{
  "input": "log_mel",
  "win_length": 400,
  "loss": "charbonnier",
  "norm": "instancenorm",
  "pixel_unshuffle": 2,
  "init": "torch_default",
  "residual_init": "none",
  "optimizer": "muon",
  "orthogonalizer": "newton_schulz_5",
  "adamw_lr_other_params": 0.002,
  "gradient_noise": 0.3,
  "lr_schedule": "wsd",
  "decay_fraction": 0.3,
  "warmup_steps": 240,
  "adamw_weight_decay_other_params": 0.05
}
Rows from block 14 of a small spectrogram enhancement model, named by matrix and row number. Each number is 128 + 24 x the weight over its row's rms, rounded and kept within 0 to 255. All counts start at 0. Numbers have three digits each. After the name is the row's rms in percent of the matrix's.
Before each channel's rows are labels from the 100 clips, of 14976, where the channel reaches its highest value: "responds to" is what is common among them. Only what is clearly more common there than usual is listed. The data: single English nouns, adjectives and verbs, spoken by a formant synthesiser in many voices. In brackets: how many of the 100, against the usual share in percent.
# convs0: first 3x3 conv (model.decb.1.0.convs.0.weight, 96x192x3x3, each kernel summed), inputs 128-191

responds to: quiet level (67 vs 29.4)
convs0.43 099:102109125110119106139105145142080124125136138132107110129132139163116130112173171170118124165126087164158139181125097130132127149119147138139113094123135152142179202113107118109154121132108159

responds to: clipping (51 vs 7.9); white noise (40 vs 12.6)
convs0.62 097:163161108125115114124098181147120158133155146098131138141143082136109152143121162180162142137130129173117094164126135136141136115151134163114119155109138141139137151136084145152135165141116158

responds to: white noise (72 vs 12.6)
convs0.90 095:138112112170151112180108118121096085111100163163148159130089137096133103079092101121099104151145155144119148087152164109135149125139121151152105144150123131138102116111117132128137094094092129

responds to: quiet level (59 vs 29.4); /s/ (52 vs 20.5); rumble (34 vs 12.8)
convs0.86 093:130106121138126116143136132123082109116103164116109128115141117134115130160185178125147123154107141150088154130061123087120092108113134121104116120110129168162128134092099144131146097136154140

responds to: thin (high-pass) (52 vs 11.8); pink noise (45 vs 12.1); clipping (43 vs 7.9); white noise (40 vs 12.6)
convs0.54 102:117128098170056129119105131091114117139085133169109087120149105110162127181127105126149155106114147116142154098160134147169113095107086109127121142123115121136166072095135126087109147086064141

responds to: rumble (46 vs 12.8); clipping (27 vs 7.9)
convs0.16 104:133142074111137110145094115111065132136170103150131142120114113152093118090120144137130108186131085164173123145127151164097136119101119140121144113144115126133141192123102110135133122075082133

responds to: /ɪ/ (43 vs 13.9); /b/ (34 vs 13.6)
convs0.91 105:125108102126113122145126082079169134158099144103122063126119122161149161130123103159128119160102161110135109113121151142115141105103128161126137141159133125128112118137133127148162108128169134

responds to: voice: high voice (53 vs 25.4)
convs0.53 106:107144119145104072137112143125109142101112109106124131133134123095099116134111109109160096163125159121099137080129092118119132159123147102169145103107124148108085106157129114124126112126131100

responds to: /s/ (51 vs 20.5); pink noise (39 vs 12.1); clipping (33 vs 7.9)
convs0.26 093:130078119151132116173139116115106109172113099093116159121133079142138126094129122139112193169091142120100112178097122186135128149125097118080129122111142144159124155104129161150129121134139098

responds to: /k/ (46 vs 18.7)
convs0.35 101:111127101114127095147116136131123124104146153112068117128118099109128100147129182099096108136128159133123171092136128144090157163158099167130145115133157135132140120094172127137129114100103113

responds to: thin (high-pass) (65 vs 11.8); white noise (52 vs 12.6); pink noise (35 vs 12.1); clipping (30 vs 7.9)
convs0.44 114:156123111158122154149140101101127124146139164160104125134132138142169120174070097133169099108112168090131110139141123177164162146089119114159123109124134120162138090140174134105114123107138100

responds to: quiet level (72 vs 29.4); /s/ (42 vs 20.5)
convs0.9 092:145104096160152111148134082108160123085140112123167117143125141118081150107129151096149115169125113165167202171134132136153103148074103123123099108145143106168140122089061165105136167117131155

responds to: /s/ (54 vs 20.5); clipping (41 vs 7.9)
convs0.17 106:134083133153132100133116116165125134139116162117149146099125130095113132092163122146107153138118131168163160137120102098089094129146109107109085133115117132180170153109136118123124127138118107

responds to: pink noise (49 vs 12.1); thin (high-pass) (43 vs 11.8); clipping (27 vs 7.9)
convs0.41 093:119128143139169135126144149121138121156138160082123148137140108082116112135106148067156131123147131143114158140084107173081097163127137121099124120162153122174127158120154142135097113115130090

responds to: thin (high-pass) (29 vs 11.8)
convs0.52 099:121127110144121132088132120081141137110115118072100142109157144144114117144123142133129152134114150134138123110131136146121127115141112135107149145128150080112139120159146105109109110090118148

responds to: clipping (51 vs 7.9); /s/ (41 vs 20.5); white noise (35 vs 12.6)
convs0.74 100:152106125176162143138094157114097102139141146113094156139144113173128110174156134162166086140118132146121116088145096115156100150150107156176116129132135154138101155121109131102100114106126134

responds to: voice: deep voice (63 vs 25)
convs0.7 097:151107097197127101136149129119110136094139091131092113134143094110130149110104094096069115082153108114145159116143137120081148100190140137126109085120128138110132150118139138152114116131109126

responds to: voice: child-like voice (50 vs 25); /ɪ/ (33 vs 13.9)
convs0.14 092:143129139134145135128152114149202113149133131107098131128130147121101154106134162169119125108113092124161117153157130127161125136147150127137145150085151165148167140152112147072086156135189139

responds to: clipping (53 vs 7.9); /s/ (47 vs 20.5); pink noise (46 vs 12.1); white noise (32 vs 12.6)
convs0.34 100:090170126125100142118109114079116120109118140124119097096119142118119109130095087114163166116098142110071122136170127137172131125093137145134129148120093133132121116143147141152099150100095102

responds to: /ʊ/ (41 vs 3.3); /ɪ/ (33 vs 13.9)
convs0.19 091:168124143138152089125170107088128142141128109115095152133122112160099117100125149113123130111133131106152132159140132149072144137141151134152145098146127144154147153156081138114116105104149110

responds to: /s/ (48 vs 20.5); clipping (27 vs 7.9); /eɪ/ (27 vs 8.7)
convs0.51 097:146084172132120116135094157121154154142139168118107150146094127150102106130163148131131134158142100138132144142114178128165092134138143144141081166113162112131127154104081108150143141123119166

responds to: /g/ (27 vs 5.7)
convs0.84 098:100107133141093110140133116142116142166109135137113163125155104179123117130088128127128134094108129142140138165114149130144124113132139165115117155140115140146129125163120092105133135102158113

responds to: quiet level (75 vs 29.4)
convs0.81 116:138084095159125112138155154099148133104143167133129089113096084105091111117144129153125143185106143158161130123129115159094137140139159130133115114124156117148117158107086099130151137104122164

responds to: /s/ (45 vs 20.5); clipping (44 vs 7.9); white noise (31 vs 12.6)
convs0.50 106:141083137152115135171096155155102127176145166136139135107120165134157103120132095132125089108148136158119113118100118117135095124162128152082113114115128110167160116127099122103137134146170108

responds to: white noise (63 vs 12.6); thin (high-pass) (44 vs 11.8); clipping (38 vs 7.9)
convs0.6 098:145180120153135131161136128118129101118120099108129131129117102091118141127144125133148130123113147145150149134116124159141124115115145100119110121089166111132109141125122112159107149081146132

responds to: /s/ (47 vs 20.5); clipping (43 vs 7.9); pink noise (32 vs 12.1); white noise (32 vs 12.6)
convs0.67 094:119162119124119094152166152138106118175084133105125119127102168144129118134100096135135158165121110126141128129117127101134100120152102165119107115105162128117124156121119143164138124135149106

responds to: quiet level (59 vs 29.4)
convs0.28 106:133091086116096078139202117130117129132170144158113163152120134125107156084154146140131128110184132176160143124069118129147162140128109146143148070122135150145121138092103098123135113129136132

responds to: thin (high-pass) (33 vs 11.8)
convs0.46 087:102096116128146158149145109139128114115105080102121135104096149098138111113177110135122134140098102149159123119097134118159126155089132160139079123132089094148154100151129108135130114122151141

responds to: reverberation (65 vs 35.4); white noise (44 vs 12.6); /s/ (44 vs 20.5); clipping (33 vs 7.9)
convs0.30 110:138149123137098103114107135120085093108146103102084112129110102123086126105108150105146136113104146108139146127133114171109113136101103117077110132121132117140125169141137126111126074136123122

responds to: voice: deep voice (70 vs 25); /ʊ/ (26 vs 3.3)
convs0.33 108:142112092088146120155129131148153127158117091150138092125115138127091140156161137110124132118119105140132136121154064083112146150089124130118098119096147135180146176089119094154104114156116136

responds to: /s/ (50 vs 20.5); clipping (48 vs 7.9); white noise (30 vs 12.6)
convs0.47 096:134101151139127099143124165134124103131164162102105158161139096103119141157134172166108112159136148169143135130065091112092123138143130143084148161133155098145152143147108108115127118125107135

responds to: rumble (68 vs 12.8)
convs0.78 095:163084123119125149160123143129085095174110117100101134119094111124070125086145135146104159172108146142131126138125138135143115093101136114121122094127136153161131156122132158129168107154102139

responds to: voice: child-like voice (58 vs 25); /ɪ/ (34 vs 13.9); /ʊ/ (30 vs 3.3)
convs0.56 102:123115109155103092128129162133146126123145108152135127100148141144103110127137152125123094120123162125143124132132104152093131131132191158163153098137104137170125145137122106104198117126130167

responds to: quiet level (62 vs 29.4); mains hum (49 vs 12.9)
convs0.8 105:119109133139088178134096104096126105092116121157139110120165161107177102151102138134103176131113133080128126113166122094148134120133160099114137114121077100138070097161126154157132149158090126

responds to: clipping (57 vs 7.9); /s/ (42 vs 20.5); pink noise (35 vs 12.1); white noise (35 vs 12.6)
convs0.0 107:113161094102145164128118121117119122125109112136139141160114100130161085147100109097105133105113161102111129081135108181126136138124145137134127130112111127123141095113164120118153124109161110

responds to: /k/ (49 vs 18.7)
convs0.71 093:079166116161129131156131147142171109134127140109118119131125091097142161085128107095180103114179149162093168145140137170158174124115159143129106149148148118171112164141118195139117117130102168

responds to: quiet level (64 vs 29.4)
convs0.59 111:164099110129102091175159121122125095128104134140106124157064120142104122114163151137141126184079119136112120145144123157152129162139143170124133093136137148140151157133105084125147094132093176

responds to: /ɪ/ (41 vs 13.9); /ʊ/ (25 vs 3.3)
convs0.24 099:106126104111107120141126112133142132131116136097092099137151163174124148108154115145160108147107148114094096147147096136141149101110169178112113136136142166149151145120132104120117161146147097

responds to: /s/ (50 vs 20.5); clipping (37 vs 7.9); pink noise (30 vs 12.1)
convs0.95 093:114124091132114116144109147144089145125088143102182164124135105118114191109112105146139157137128122121143137155136098169159117130101127115106164140094134126151112158116134131134093102122120120